Rows from block 4, named by matrix and row number. Each number is 128 + 32 x the weight over the matrix's rms, rounded and kept within 0 to 255. All counts start at 0. Numbers have three digits each.
# short0: shortcut pointwise conv, stride 2 (model.blocks.4.short.0.weight, 336x192x1x1), inputs 0-95
short0.67:122124093144104151086147196137108113127113120088175139138135177173112149129136120128096106122142083122095118086108187108115121076127100123118101162164110108131112131063149151130163128134120158114163046143137103182124118173109121145138156132108077095084097133138104112102135107077122153154
short0.68:067070130101107096131095108140138139107155115081133156089206171095165117087132096127088124102086148172082237097142153090145172085137142119112123114206167113133106130085169134136159142147098086092085117123130049097093126059122135166071135150144161110128141112148142198146185136144128143103
short0.69:146139110052153054136157095095133097087148114090173112117133103073061092168152098109145092121164130140111150121154143168176103139122147138122138082126074152123142105164152092068088160132131106102148097076133141070156115144147098136193151084147110139121053137146063127176111099123122125148
short0.70:152206145204096108137128170141086156125169119138083130113116136101179114144100081133081108170109128120136097114124149131079074127149167147105151123111123046149154137129178201124059093106122141091181082091176147209162154180110144170103101110134082127139165099097175153124142060155093104131
short0.71:116127141175181165137116104150204140124118127079071127107119134119179107154148143123129151061134144143134145126138109122127067062180194123109142117123128125130110140113106159116169188176143100116129083139118194139096118149122142106152161035136152074094128145105079097117158108128140163119
short0.72:135149140091091088161126145099157149112110161164107148149129126122100120092124139096137113186122107143157071102183138126121088102108133145140142081092123173069137165181107158095111127098168184133134091114129120091092076082138141170108124122096105132168114181116122130124108145135103146059
short0.73:120138111067159199175101157089156143113087065093121115096107100131124122121106094147117174062165119123153170112130148086145143119160041207149133103133133048092121083090151122134123106161174156142145189180118146194112120159144162125076122105104180135096114146135179142114114115155166111135
short0.74:092165067097161095108125135167193091105085143142128120086129114101124122151099110148073157117168105145177223107166107154133120106128154075126136076124095162099150176061161119144144171120123165150070152159125136134109109166084158117132109121126116076119108134187083131147129121130107076145
short0.75:071129085138164122166177138097074171109114103118059133076168155136125112210116125121119130144136079133107164082112119100164127093119120124168117120076114101110132152190112119122181121209122150097066087219209148154113176092107203150120137072193116120094075096131104171091156144161130099122
short0.76:150116128160120167104096116094124142165123044137138133144179158145084135133099149135064099115121161117138119150156175133133129178104139150199099106080095183120124116127105091058138079125119145156117115156108068148117171111035076161137121102096190178095129144119097115183086061136075100066
short0.77:110130085115134138118126122152124133138142151127101127162190147129146125147133118134111133108162100146118053131120116151122113128102135152103119110117128147122089125174151131107102107121126110123113090109139173102129117091176126128113120041136131133089159131120124152097105090108131124124
short0.78:107160162125088146162090119164140154195093087082091093089133113112146165167151122110135122134081093111126121156161133148143068157176118080148145077144125153159158144123158152096166194093132131161164184127068167129131131153165119166117150143120127190137198115137122182134066081122158106158
short0.79:093104165108108142182147117128085113159134135111114098166074129147144187101108115163104151148087146110127120117135135135113069163146133140112122174036124096149199151159130115154181091165081130064130108167118179175157129140125137086113074141164165121139130146083171143161126137182071103108
short0.80:149136177117098098138142069127142108109204131134139181143155178218129148055157185089121190114125169142132198084128124115119057110179109145150098104094135120047124105156109103058129099134165118202130093150156150090116178140119083151147103133060108080128151078116135144156132124123083112126
short0.81:100158178135153117203069169098104133158101099128052167190082110066086117144135108081144135120167102163207077113135204165181218129141141111142096148132156162116050127169159159121104109158169148160191127071145159107173136126209169182120125139137124111069158143085108091104143052165076089133
short0.82:181097149071083125126125137154126114137144119134148141146127096185152154152138182163129115103097170162179113134112107135129181182127078128147088205078150177124116190144103130186135159139138139125105129123140103118090082159120144119162127155111192083102112162143179119170139169132169132170
short0.83:160096084087129183151175146136137161079174140108120151104121062101108122118124165162143130105142119134107119112144166147114146186097170105089117116143100086186101154106156120106136094125076135086084085084145107095173141097099168162107111164112131142180086103140108109095106168167114195163
short0.84:118075111083164145143146111117055147141095079121152184164111108104147103112156139170149140130182167105169194148162165122134111140121141154114150137079128130119105115149110152140162138137086171127107156170185154158138088164118139110115131084124114161089105171118119149136127127104180161099
short0.85:099102073156092191155091076108094155122090126141138178182157195120109126143065139147136126106100124115092140115114124115116076185162086131144049163124129153143150113169135129090104118136106084120137114084200146112161098134107117084127096152147121152129142106098138152130137130155141190115
short0.86:108154157099152135169196153107127121152116108111154131114140108121084106092130153097165125144151167123099151102121143137123117126097166158112141145209117227165092144116107117174126143134129125094123194179122120132108154141155088189121131134141105126089188109114172072101168123136099149173
short0.87:116125149114091150143111117153121131057105139102082157081064132093117118125157158101172130108073140142080131104139120138143116165189062137192119112124112125121081157099114143095086148172164114127147100092150113128120144111088161089146098150082139138140138130130120060131135130179118107103
short0.88:181093141112102130127114128092076167119126114093157139096164083086131098144120115106133133098090101114131133163125169101157095111168050135066160111225147134163093183123187114158150117107142143069123146097138104077100127164153121106160185146138134129118103133119149172113116139119099113135
short0.89:078157142160148188117122161142117060106088111147123068117080084148055162078080122124138160072163097085120081108172157160151102126094098114141146137130076126102123100131122094147096110097141151096139117169152065128123119107134089153106117186144095152086104097174144149194108116145148120134
short0.90:112103128130139158125097133080134137119120063167174115056125146145124095089131152122098111110133146155095166087098192129185091096130149098129148136089174170108106119087122112099192128175143204119198175088116066088123126064113108099130132145158162154162109144157141153098096161129096111093
short0.91:122119121118151119143156138133144159073144123084105174132077144122100147178136109128119139219145080116126111162147096118179111121118093138122121138125116149104195136168109198120098122136124083125097088174146172147122093120113161168106126121176137163137126078126154153149119092145108082102
short0.92:139179137102091174085126166133161153095096063091154121172139124127155117127079188122111091111095104097151206155158100104106164082070124143161124141184149082143107150102102185123086064116081144092182121145057074123123167089125152079156151146125074097142098163093130126127163183138141184134
short0.93:153128238114098117152190141098114096124143149125152164120183125120083077087203070154083206128136111133094158117137132179104133129180104150109114140170157090113146177114150097151163136112093115046150167137142141101109083129156113106171136139132135098121120132107181147116150156123123144186
short0.94:119131137118136063074080154124118130151180125128162109100165066168143153096150145135080072129137185131059170111148110093116125168064183129187139122157105066114104145094121100096103145130112087150137088083134113083130094175110093120106123098087151067143078137157143109135154128100135094102
short0.95:191199070173141125158156154116107132142082108074062149102103081136125134139097137117110204191111145164108090149111169187164069115146094157119185106153128129133188207139164139155098138156110171102182094068135129159186086103135196096106058160199149126255069168147122202127103111131089163169
short0.96:132119159126125139080095080144073090057083135023169098077161117178107143189085124098102103147110152134122124138123112131133142126157107098157097192177096118114135092085133125154145160151110248135081168135081143172124122090170098144151112065090136121107144131151090158100114089150158125125
short0.97:134122081097120081111148151091080176113110129096152135128106144100143140148119117095175171120086077114118101121125150135201167133091181136071137117077102145126220137119098201112168102117122117087162111131187221108090173120133129123142114166146106140077174102104169077107126152136171136119
short0.98:142216099131141180141128090120090116060168138138144160096072163124076127160137084079080170133067143139122171115149133170154110077144101144139151176168155085125104161088116126145167114145185165094160098082098130084102134087190189092152105094175111185142119053129107169101132134149107120179
short0.99:107123126109129117123126141174162086079075118177157072107140101215127114123164084102105173095135125122112054071086153100162084135120065099099157067093155058182106136114103139155171120087229102175140069127116112093131111159116131123105079148115133129155168124086089184130085113157095070130
short0.100:100124143202139160162147094089120151102082123166101173092106112124135093185131077069131167123142135094139111088169065098147135082098173089164075150069120144149125145098094102118113110157123115109180097171178115134159132103155189166191095179172110135127136086097060067090184125115100130073
short0.101:153230149130143087149170213146097073145221077113222108113145069094120114096102147091184123151102131114082146139161081106118106132093078112112150104182096185180105128127077106112108093178104090150117154098127091147199106153128136115144115120116113139167167139147063110141156091131142069129
short0.102:108157087147141085095163165076057125158111145138104103159194145121137112115137105136087117182135090116164071084151105139091171134208129119100091107070134131114135089198095116123131111149120120086143154144076142164138098103142120147108108112078156104119111139150097118147139071107064135120
short0.103:205136124101120127137157119132153127117171127148083103135109126142176168066125053158114112065083135134081106156130127113134083173091128116106144073139161141174135103127180124148103092192147118158085137090169136128049212129107131115138150125137117166214090133124109144170107154152127141101
short0.104:067092149128156109117117147089099101167113150133035093060173171114093102094161119100091139072133103098158123143117099124078121169054104132128119108129138114182097134121106100129129105128181142146058120130185112134176097192125111108073167135165082190100110140117109156134079142150127160099
short0.105:094108119109147093170165108145209136140117143087124134114095119140107087131144172140136098125155157110121114092121154092135163151128201081096097089195106142149102085086100100115138180126119093158132150082045140160149119122132160112143083122118127172115109108106118138126109133098095123158
short0.106:138134134138178073118127123162074106143103108133113109094148100141132123100116102158092158220156155176102162071068125124130065095136058172152115152133087101167117180143150127116149114124115112100108205130156158079101167158146116062170132084157170142118142130185149108131135107110094078094
short0.107:165160104129097127170137146167126120115095120124094138169140173098105180111178092151088119081128124161161121166145168073157082122030046124126125121084137162161134169074115114171139136123191142114103151161130152117091125113152062144134146148068092080173096152090142127109075094161106150139
short0.108:157076171080108115091083147128075133177135083093074102169078076130125172198160092074178185100079117123126129130140197127156192097168131119181160130103145129131115123077161124134147155150113106139156105086129150140104151123160132104117126155142112081073130155095114117166149177155160138147
short0.109:080156120080113114074136123113136153203122113103164118149133070106136147096106143124160100160119136095147087136113136096113168128157134107173141094138123183046178164103124111184158150128110102065156185079140195083120174102128145158097221104147189152121103132137116144073077086114095058108
short0.110:146221094082111130089147178160141053124190153213125135138128138162173154111132111184125123219121137153090140168180126133147093083056063092138143137104085103100120144141157166141152148130124106135169128121101142113129099079137100079118166012131158131102120178134138089109137163123109123089
short0.111:127146164153163155127176095125166128113132126051128092134090170131143131070081156097161166154139138135164169108145161092088121115182118157123085139110112155119187120206149146133108115110131143130139147094137150111164132161126174138139133157108114138122131126146128134168143214139105152107
short0.112:181113087129116151147157139112117144072151158157108079094167141133137136102140154127113092135155115136147186106114101179114124135137078191114131131119097165119129097123146090111127128158148158110154162082107149103166058131151143123134135106059150105137148171098147174088160126175156115145
short0.113:137151080132134130102127085195076103131106105176129129099129097082081114189121137142145120156121167160135097106128139070144134098171074121115142101119119110198123118098044095121151100119138124104112182128152123119141186084199107132116121136099115159105117144106097094151086132150105097085
short0.114:107122155107136199103088131114202080125150168080119142141182123113096126083169105164090152081104113122173135071141133116105174102148109137076117086127132119098160136122153143148174098184122122145166129095187109117133104132096131165132144197170101014125103049162074087186131057095208211158
short0.115:184164088146108088134096090137090113159145177099161156109093144149149193132086151160218161145116152152099131128071125099152165091093143133173132142109098080110102090108126139105114155143116150125126151149187112179127127087128088135146063129126197134151146139112076130120147140091099134082
short0.116:122128103143110157122156132147082136092109087083109112163134131146138142098165096146116156142055172148159176142126178076109145146177108205095101130110192092144136160103126094131126155150121181138081160116124108151145103126133102105164112112124136155110127135146116099147179057130098213068
short0.117:057139152146063135128087139103092124080178163088157109153174067193128086139117113153113134126159159161126169116115067152128102123148101164106147125120149167093112109101124161147074116104172130075147132108139116127161119110084104228113146124078162117150123102145088142137106097102095092173
short0.118:149087093120129133181137084071150113112132111119152142077148083100110115098108100096084139051123125127083140149140163147087100148148115158099074128112107246102096137116079122142111143133083173110112142161162110184133150141147086113115114139113080077102176115100104128134138089163127086117
short0.119:125130101076135076077110207164120166131129091143100126117107150119123131115121108125102129151082132097132159174109127159144130112120158143127170086071199163130137091117126110069111163131131087153105148082152166133055114134089165127122143144151145117104079166084157128119128065118106124127
short0.120:096134115125144101168100095048101166112106143124184100170097081102109222136114057128142116078121124153119130120131130078098103172141164146167045125162133180143228111169136092141168140167122091112090110126123144120121066133127134139141139113151175108087100140100112165107112121147103111105
short0.121:117124180130207148142111141163155137114121075147134132135083140126102147143160168210143129171018132061180157143083164193123137146149121140131136155153136103112190108123102122124107102054177112177164116114152087115179101136151092056161126122129135112098123173076156210119120089130119137151
short0.122:109102128123194130051126089130137115109089089129139090173158089146121107081130084102130094093149072160149070117135125147138098167114089132076157128242107070110103072087165142151125121150132120101158127108129157137127105161160112057125146122217103110141154129087102083070110178112142106080
short0.123:175145136114093198124109132113107102133144108089133202151152115169137147097172130082129158149144075121112184128184118145152125077159079116125112141084116116147133107158096069126160091104143164125107106100135126126091162112124112079141143123163069088061068116058115101120118122137140147132
short0.124:096161138109129136133159151167090113106162132139070099189074129083102121100139078161163151122107136114118249122142137125141057117172098102142132178103084100059121188107174110098118093176115181135089172123129133062120079164136207098096157101128134109114131133143085136138165184167173134135
short0.125:176113059151171140116127062065102138049093182147105181137147111085146139130118109160123119094120140068129138107111129120145110115118142132087133124114075126157195183104118140161167155130140194147113106205124075121130120143106121110106116160132132171155109121091104176069144141143132137101
short0.126:130159113108075161111095166140203087180077118080146144118120110139180114141078100118115116148093110097082221137121180121088119185094138115114119106156124166133071161129092090053102126085105136138124178152113069066147100163151111132088121143099103143101119107117174157113095113121136114102
short0.127:137119145140078119108159032132127133113095149096111139082186150073159153126187196139145160165182135077170078130140116137138114076095099183075120172084078146090121153129133155134142186116168130091143127134132101127159112140116082094164098081135119049093093108079167095165139161112155048119
short0.128:135151103116049154088073134103160107133123129114171102067122094067128137118072111119112182178120125151081135096116165107097153169069113054080144103075164098102130127063088147161108139113169198110130170138142076154166107078083091158112172154128103129126189119079074165081080146161127083103
short0.129:127150145183105117105109107128129144140120148123118117078136124157074130146091104154107193133102147144106119128130095096175086126159136157130168141124106213134069154112193073150163129127109092140097089140093127094081171160158166145122095133111112128139128137141100138169115102159132123117
short0.130:131063169107167141151106122124209079085151155190123149129182149115117126133161134139128104143135177121131217115139076141137150137120097086091143129087096109136120170097076109079168113177171174082102093097104153117126139110147144124148100137101154101122134109169129124120156142119153170099
short0.131:109082133123182085161103149148118168103089123150166122189179148117132074126101116132153133121115158116202177129140136116136087106179090152115142109129100144131141165122151126134107114107120172091162110138126165172149137139130095105092156142136123088113125163075103112118156154108112201055
short0.132:134148078132156192200148151120187116127133076138149192096105127096084146138189163208085085108093114094166105079075134132097110143129137174135134165087103149120108140111121169094150093104189113180121102107169102217081083109168146135130134099127109128129114130121053110130123103155096145140
short0.133:137135100109160084179110096112090132079107134170145082129179145112183100143127119128113151120081131114123120125125149093114135125164179085132174171214174089088163171070125121162116143189099144167129113062166130148087139087161137088080134142183145087090047146080095052097138151110095125160
short0.134:108091204120176140102157091116123125066146089115161160121174093098089087117154140040131140103180179137161156143086134099172162110152133134158112113069082086153160109077116118099086119154104129177131140100132150132093134167102119117108108184116128134108111125090184140146085128057098094070
short0.135:116173112119165128147186156111142148142103108114170107099097128146136126115159124142109166108100146117115126097102143083168106120106113135155178148082157139111153133100139109115171104086116158131150157165159109148129128135116160142105148106114120103081168172096102127147089168124176107144
short0.136:167101143087128147131154108118085120085131081160126072134107093100178075126160169128129164135051072140129119113121124148115068168158121142082137160109146142135128144144136133124145104150118168114092152128151121110137139127119146102139120140154096103159116060116144127116130050162137143118
short0.137:154146122144209128145099149135109124176169120185121138062169190079165037165073120162131183158068109097118144098050105140088094137149114120139157160126144102085103105095152147076061092089065152075143130161124142098214075125132109103140147107083189127085102099149152126123123102090133128171
short0.138:129144132119106178128162122088124087095126114140100142139057177082067101066174113145084148121048092160146119125099133174159095173084127089099160093105080138102112135091108088079150104163114169095133113121133157128142163092172114088154067114071115093093160164146135102172124130117144199156
short0.139:085143155112070091134144094139091142126109099134083121086099126133087101197085116063108214140134095084127120114080107131120132099096111098099113168161109080171181160118129158107139126133111077118138147174152144094143108157112145101149141106178100102136105138113167189106164126099099120103
short0.140:134180145122108185135084142164108144152172134135068178114087104106104099103120108126144087127122112178117145135097117178155106124141122163073143059108078142097185124129039133116214129175073057150110123132123158091138106092095092137169137111176139129107145162131109184082182109135135103091
short0.141:156143164061201136083130168202103139158103091133142141034099063171146143110105058129166139142164162086088112094087178097139135165074094138145138088146124130094097122137203082142090124082102072125159194086170137149140133154102124160144168110126178130162125128125130135161090129116103086141
short0.142:128139083111171142142124187162095119165141092118200110127152107162118082064111152162109082129132161127056255121147164124137106086078062130171097072152158170139091151134129151156128153136155108170129092126090189095087132135111100100058154114107119133175127114129187116073178106108119091133
short0.143:120109127191155140071135119129171164139094081131177145098129140107142091125062093125122098107157094094182087101084192140115139143120163071069164163149149108114093051138095147100137176122130164086096118168078065145136195143120102115136106100151112158134134104070161168211120136110126120144
short0.144:101120082123189113108172153092156118119116087097104092085133101092136165100140118135167105128102131122119118164123146108050129158110140116109107141099142130136169132094135123106110156092119123108088133132139159141147198095086167144108127119109125121181089101091112131131097103158089123145
short0.145:150096148161135143115146122114153131113120162124101059141108091092100180124110120094084125109103128115123107176100153153136151200142081130144097165123149150119136128132079155105115146091124088111109119203172174147137051091112193092093110114126143133107150092145117118161089145140061099134
short0.146:177140133166085131130096164134110090149135113153167058168110149116158095128098133093111164114141075090160166145137149138141135139138157124098153158198098130201103102157140144112125125163101064157125148109133132113126187128163111184162174112140135140122089154140141180157108055143166104151
short0.147:148154120116059119206129098106112149096149172110162122149060117134099118133138177165086110132128233085179155171095079106103081168125165167069077125097103179186116098154105168147112066125060141127127085110152078095121134136144080069082160112096163149083085151099100100199075090131136134118
short0.148:101167092144149173141072110137098139049114176114131140112132170202121110149089096149090082144158151081083093119112129106130196175159124062145116157082137156136201052089109098081132143134163165134114098136152106124165073120100156173100089053124050162091084122133098161122158133151119118119
short0.149:117183123083139179187039126175106118076143061115065151134143087166103191164093166147129054168120120124165101171127109145113139111185116098151160129143087094151097208178157100101122146149112129084136127078047052132081201135100058163151106157119112133104116185200145168131137113122147085112
short0.150:118136152119083113140089191139176135151105091127088102118087091063127142123086133165083160100188117168060091110123191158165096229082063141121175145069133110150136123121145177134132134146186148124115105094208085106137081187113132149158117142105116176136141042161065118128137138121131113078
short0.151:121160080102141085168078120125141166129152113186116094162158113087143133091123120160135187107158181106059106026148100103130117093103105143199045089116058128110143065069103106146085179117104141168116127100121158120119131131145135138134155105124072034159096132083146163153121140147119079159
short0.152:115140136122134140120140088131115084078155128155121117156152120106107110110119099190081186116167109126171137106115158141175129173149075140144146175130123158099165155120138083077117140172131176194113098135130172121099065122153102165139112142093113083110084098106123130161089154145178133151
short0.153:175132135121134113166132103109188128081079109184129178174137119170148216110100182151174100132066199127146146107093072164165078156161080103191206117160178096092091163147129177190157142111180177060117149080146115093132104132086149121167079140149140091169151158144136144102155118097150183133
short0.154:094138090114137148123117110115076143130116115115129083136116120163156117098122145147069166161086108137087120147130153098113193124143128116192127150184125069114164126103151165144146159127091124080060186112203182126109213146070146156137131134139134132116074101092138141143138091139148159103
short0.155:137130092131182104089132141143088105134102125101124086115065121131128113117106191111128120170110175176118091085111135107153110157110140094143054218071147136090124133087197107135095124076130098151091107153179098107117112105118141167155116095197099121148141139118071101153137144104150132135
short0.156:171110121173187154090127147106129147082103126120117106120119141163118153123177140133128161072068125146103116131154145160090178119129105135125136105072083136127204139120131113110125184114107141125096105134146100118194146113117115125165157143146109117176112151148106129124109124178114131146
short0.157:074108098146111113132127128157150153105091159094101133169086144120164154070095169121101120127180088160151115109145109062105162106098067114123099132087086106089146113089149121179121180172168191141085113128126140215186106109116148125119167165106126109180092148163082178137126160104167155091
short0.158:121112194099144181160101105093159158154135063148137165110083153112082144097074155179077149092144128122145082141188134134058207111116154096127094073134173152175145129068157081088104143086190120139107161114170142073121146122151119068144127147094155139084135154113150204135111144149150108139
short0.159:153123065136070124145113128153110173078122105100064111142063143115139146113095104072074185157130147113207113137195108133086131185114138208132123131165139141137111090154083142104188100177133141103096138135069086128085102127083172101134142166125200217079141148084145069134087235110155125132
short0.160:118166117104103135121135118132125105096157094113145114096179116110109124080091143107100154110150164121122200113137145127125135144124132147127218142217192183126097103136158100164113113136135175177212184076110086173081139075120096166098138115144110168151140104121161107112144135128127172136
short0.161:118132111102100181147112098103117130114116106119152072139151157108113151114105129162139119121096143126058091100112115070119148098181152096136114167164106138136094108176134093110077085129123118185107153106114107113136107147107040140109126122109165100138097093201132137126109108202109060093
short0.162:115156167125106124104080076062138107160140186121121173147173077171110127117138112212141104181157129136127113121129181189149153149131115098100107052097113126156134142128152089155101141081065139137181139065130211131135089145179144136102118121210067211079168111111110101137121161122151086147
short0.163:074110108163068150123178105143063126144101116163100092249167189167101100174159104185151203102088164179111207143127155077127095102105137088116161104076149114087076137165190116148157099105124134094108115132086128133095097134098053075189125097147084148177078086136128103136109119096121139075
short0.164:167116164099195138121169110134234111117158115103117148129077065099117106069119137170154127127154166130089196113162120148106142128149150105117172166116133145142151086110142054100108212107110127102094106169155143146127189121152095146191200107133153157125113092112119101167081164142170120121
short0.165:079113133088173126115139117163106114132101152136106146086148149181084103180203152129083132126173147084159132085131132137129129130144127114123119120139153130145147144055133086136144131121158141142168156131111057102130142142115093132145127066117115054156097120177195099124109171144130105119
short0.166:096127137150137117080085155123137153145135115125136124137140161087140153109091114153108118164097132096116098151161125138152175100100149168126165090201113167107130137122126180144113088128108147138093117142146123096149045113159135116169147126128155112120130133098111145126141164085129137133
short0.167:166207100145118182130129129080135136104175116159137164127120100150175147079078137190138071108139147123115142163178121164198070138119184108193113182104109144113153117090093116095144097110191158095071142140087176138167124130166168130152109135123155140134097114095163113151123115107199111121
short0.168:118147146113132124056123100102086135093111102136050103189138162131109110121179163211111098114141164100195118101146168145121196104124149148123148145049131152156175146116106070165107144113085114135145139142075120169154128130166158142047097122113164144087125166096125113105145154143175134125
short0.169:151123129067122110127085073087130117186078065124063082163138143105150115134120115094108145158086114153108162147158117128151137157117098079119116142122099113168117163139134177165086117103159151148172186164181165129165063159113116111119150130114087102173109100111137148109086098143110141071
short0.170:088146126150115160155106136119112099076116105141092165073125149118166140165121137149098100110111112157125172109150170123094126141067085102151156069194130130108107125124134096188117148111094133136141139099103116192115137150146122098116137147157089132087163162116127132106153137122125127165
short0.171:143086139099157093120156120089097161097196110100158103097127119098175077139102109157152162141175106109192182118098105123089100120197065156141103089133193126083109063098090160093143145114184134173121119123127129086123108091131118085132117162143132119117154133152199097141130138133134157146
short0.172:113116103138099080089099065100120081152096146161102133124120167110122134129068090113102177127120141152114152115173116104110163195169143115081126127088080106143137143142110176134094145149131139070096068158173135186090170121134171190149111086122091133067103110166174146138115115105093087161
short0.173:137133101133131170102125092110163158124072081122132142096165095152137144171090132085155079152133125106090102080067141133136069139152148158128091087087107134142181140099189123096158100148148165102109108092123128139107124096133123202153166072125100166172136096067107130152157127126110121119
short0.174:159101117210181095061140097119108120126154151140107037143144131086131116081130122125111159065133139125101127118151112071161150190083095159108099100060126161147101109184128097168182163136093113095121174165105149175124141155080133152173124128129151159164190123120104093053095138142141094122
short0.175:147174071125097114055084255128085133158109097136178088204109137090117146108089175091152095155122188193173148123099173046147137145112139112093077059155141247208146109135131140138102172092172118088124147101153120192106109108156097139138155152133139153135184104116172080119088139112139097132
short0.176:101112120179198117118101096126169060097130162127065091110100107155164137123085170145117142161107156099116121126149144184128112152138082131106107163082163130148153160113149125162073150112154154083113134149147107198124118098091148181118078093118125149109147104120088084125072126166094142112
short0.177:120092126118144152166127079115120100146107086072168196145176153123114098163160136160082090131153131087084135087068126114140131131133210098097133144147159113128095152093124156107129098122148103144148150145170108147113147072119106147130124167112093123167112131144152132126149128101114167151
short0.178:191098132118145133097120167152069154096110094085130087153145117149120172156087151141080112099142131159146119159097103130122091101132113169142107129123042089133193126192098159108075110100146177128160120158097154131149117146096156220096167105134102104128129096186081148173139144143105121076
short0.179:057126125108155118048149040116135126033109156093227141175079098120120192121099132107174139088147080095138115143120139106096126099131139126141133106131060144166209124143109190126105150116195072167128091147144129118124086135126142115149099160095110152116085108111091136139115137120126104165
short0.180:124100079143083103116144148177107114081145163175088155112104059169114131097185153122124161104115085100181155117093104128128136140070110179070124146159108124110093143096182102131146042156161119158129170108131093116091094139128127119192150175156109073111144122114119043093143114103089151121
short0.181:131091077110110199133098081126122072103124085106117078125140113108143129115105131112061123097195103139141127102121125108101167137115143202085149086080070144132142152127147090179129140107125145126127099142095101202111127140132166123124098080164084128130110126121062151115139134152180171124
short0.182:119097126082099193147161088121124158137133140121108147175137199154152105127096119102164128080108055098161150127129137112137157101118090099107098099162140169156108117109146117099110114092102160145141145127135085186161112090117096089100155165097108153097117132140114182135087141112113146116
short0.183:135100061102137143097136206122124150134113138132129116100128163112139083181115134122165165155119052116108100155138106091106104076102162170167113095103138155133141159115145159127121165133110121115121091182104130129118093103133155112104069081125124133059136138127159119156174100158121135138
short0.184:130156121086160138097162127092122108142092172167102102107189160151086097158154133110084067101094141121116139125188142091127108080075203130117076091184118177167147125090138094108118067101094103112134133113122152163139108108161116099117066194127144103100141125140170103137147089137121121114
short0.185:161125128122152101060159123117113182080084129080163136182170100168085173137139069124149135137134164125088197119098139107085115178145164151128133138108054143078135134084120140107132144163113178099070154126089116150130074137124152084166083100111159194114139151145158154181106106131133134108
short0.186:116112083073098083114128148096181172159137114098067134144176090120142154091137091102158178201168155121130193068127137160105135163184105087120083074120116084156073141076142108117128142138107147162073121131117138146120156192143164124096120148121114153190119110123142105077134154112139202111
short0.187:176144149172127109112101153098119118165152115092130137144168086071100107105179117186099159191149076111165134154128100120102116115146113137123150124110117161141113133098122116117149137125138137145149107085157168101060115118130142069175133099155115135154139155090121125166147178134089115081
short0.188:091193067132141113152128135092124109118173095175139214088149166089113152180155118156168148118114112136126134121129066170113185103099090133200138126118088131173112097126131164088114153116101120131104087142108034136129128066160157060134162107076134157140139179147168126127130095106128152167
short0.189:084172146177169100163151069115090166125109178126111121138124117139126113058115167139139119145179129169127172150113137104139151148112156160126079117104169124128065131109193118087092132106148151086208148130111109116117212071124107142119120178159146132097104142140165073108133162135141177141
short0.190:103208136079116080195127150084128167165112171173119157168075145107128114098126114148095190156102149117115111109127121099109182168134136173086088167138185193216139063160139143114150093161132121125119101082121151120131084127155143110106100129119143106155081152093098105130136098184103102116
short0.191:138068148136133107156159130150112153141121134131090093106150150159124102122108126202116135084145116169122141180072114143101125150202168153117124110147114136103156146146144154119090130181119136132168097142145138105111088130161173058105122186160098160190113170143096084113119113124122157104
short0.192:097109112114208128170121124116128193123134121134089149131098165121122113073160118202104146120111157170177124086150203168123113100136093136107132139098100137120083117176195126118117109104096111079104115146120107118188074138191124133144180107087143131092110139138110144135091116124120135106
short0.193:106170192118132115169133140081154159112143069148085115099175094175117138188136164183111201128160125166163128091118099164166173117085111153142122129085099186190092116157114108139078108065176092079120076136163206186136084101167135159133112129063159131086100082219111167057044122194125085132
short0.194:089154173139083134126106109106213079106084084139106099194178107096151160146134144153129207111144167155096137175126091160144137129116100197068101092114112073124098133119125111164168180175159123113141085120135129096165130163080088122109133155139116096185119116100099077107142166109109055123
short0.195:081147129156085079104155080174044126108138086096111087157109134103133103123143170141202096171091151136138088205180194113163168137121138086121110207203074116160106104101124078171126098108123119189121133132080131161152211184117161119165113129107136111106114109080119103126119168160077128103
short0.196:119136116117074174103132110057164102116151109077089108094118130068121141099130124155079142135118055162088095183114129145147176118145076153073096114105130100115174146087108182147161100131101134092071053105188140120125087100088137160125145121099087181180078100093157131122098086162109067151
short0.197:107206087156149060161130108148110091208129113105055137117098135135147124142129109075115101159122111089069109128094115113140115137131178099101086139177103094167117156117146040188140147200112128139157167128136089161143154137107165122104124122120120161218109141100146127140102093139103138094
short0.198:141164083114149112114121117152141168115101125048084129122085120097110074118126091092109103186148141084148169076064196132124133167139106135180130133214098086090165128151172154138096164124095156125141114120112169149133117146141086112169181062160126126113161111154083132132142210122102090139
short0.199:141087120111097168098066115159125078117089081120124144109145130106096126093186087161158103105102111120078150118094120124112151107133082065060144081129164119105136127121098149130143110192087105099173105180178171144207072160153113138138143147111136126109100109129137086137150144086162111130
short0.200:183084096134139128148166115129191163080115100139111121148156076124125135105084105128177161136112089123160138130127062148117174089107142111150114098086140098087104158168085147150071100183109183126172108159115070148185074138121108156108138097080178109156179158164035117096139091126143090101
short0.201:093105116107158149157131078088140139145118109175097125170072184132109123145044108111158169081093119157126152128181119113075113125128053119097126107110109108102100132111130114078148131130142096083129084199080172157118151076117134094150158105133078100124124100096112176142156152108174126162
short0.202:171175055131100147194140152145100119165127132157159153095151125163153152141096089162101146171155142132075130155124184159185161144199080098100146170096094192128124169106080111190148162181082172116058108165158146139167136067150067115092114136150067154164133133106088112182138120099100156105
short0.203:113122119126168113147130062181096123097156131112119132097202120122119098093150085163174111098121171159069161160176141122171101170164129174110190095106134176151160141127126073117152168093134166103255132175087126124175091156113186154101124109130119114169137146118092161144129117134127071155
short0.204:148120105155166160142129140113126123107067186133086085098100158161161182233154104154137166121104118122114058149144134127071112051097121200142123099134138143123208106067136124150091119184180141119087123122090103200172150142188083133178126101169120105106127090131099127127179106108102079121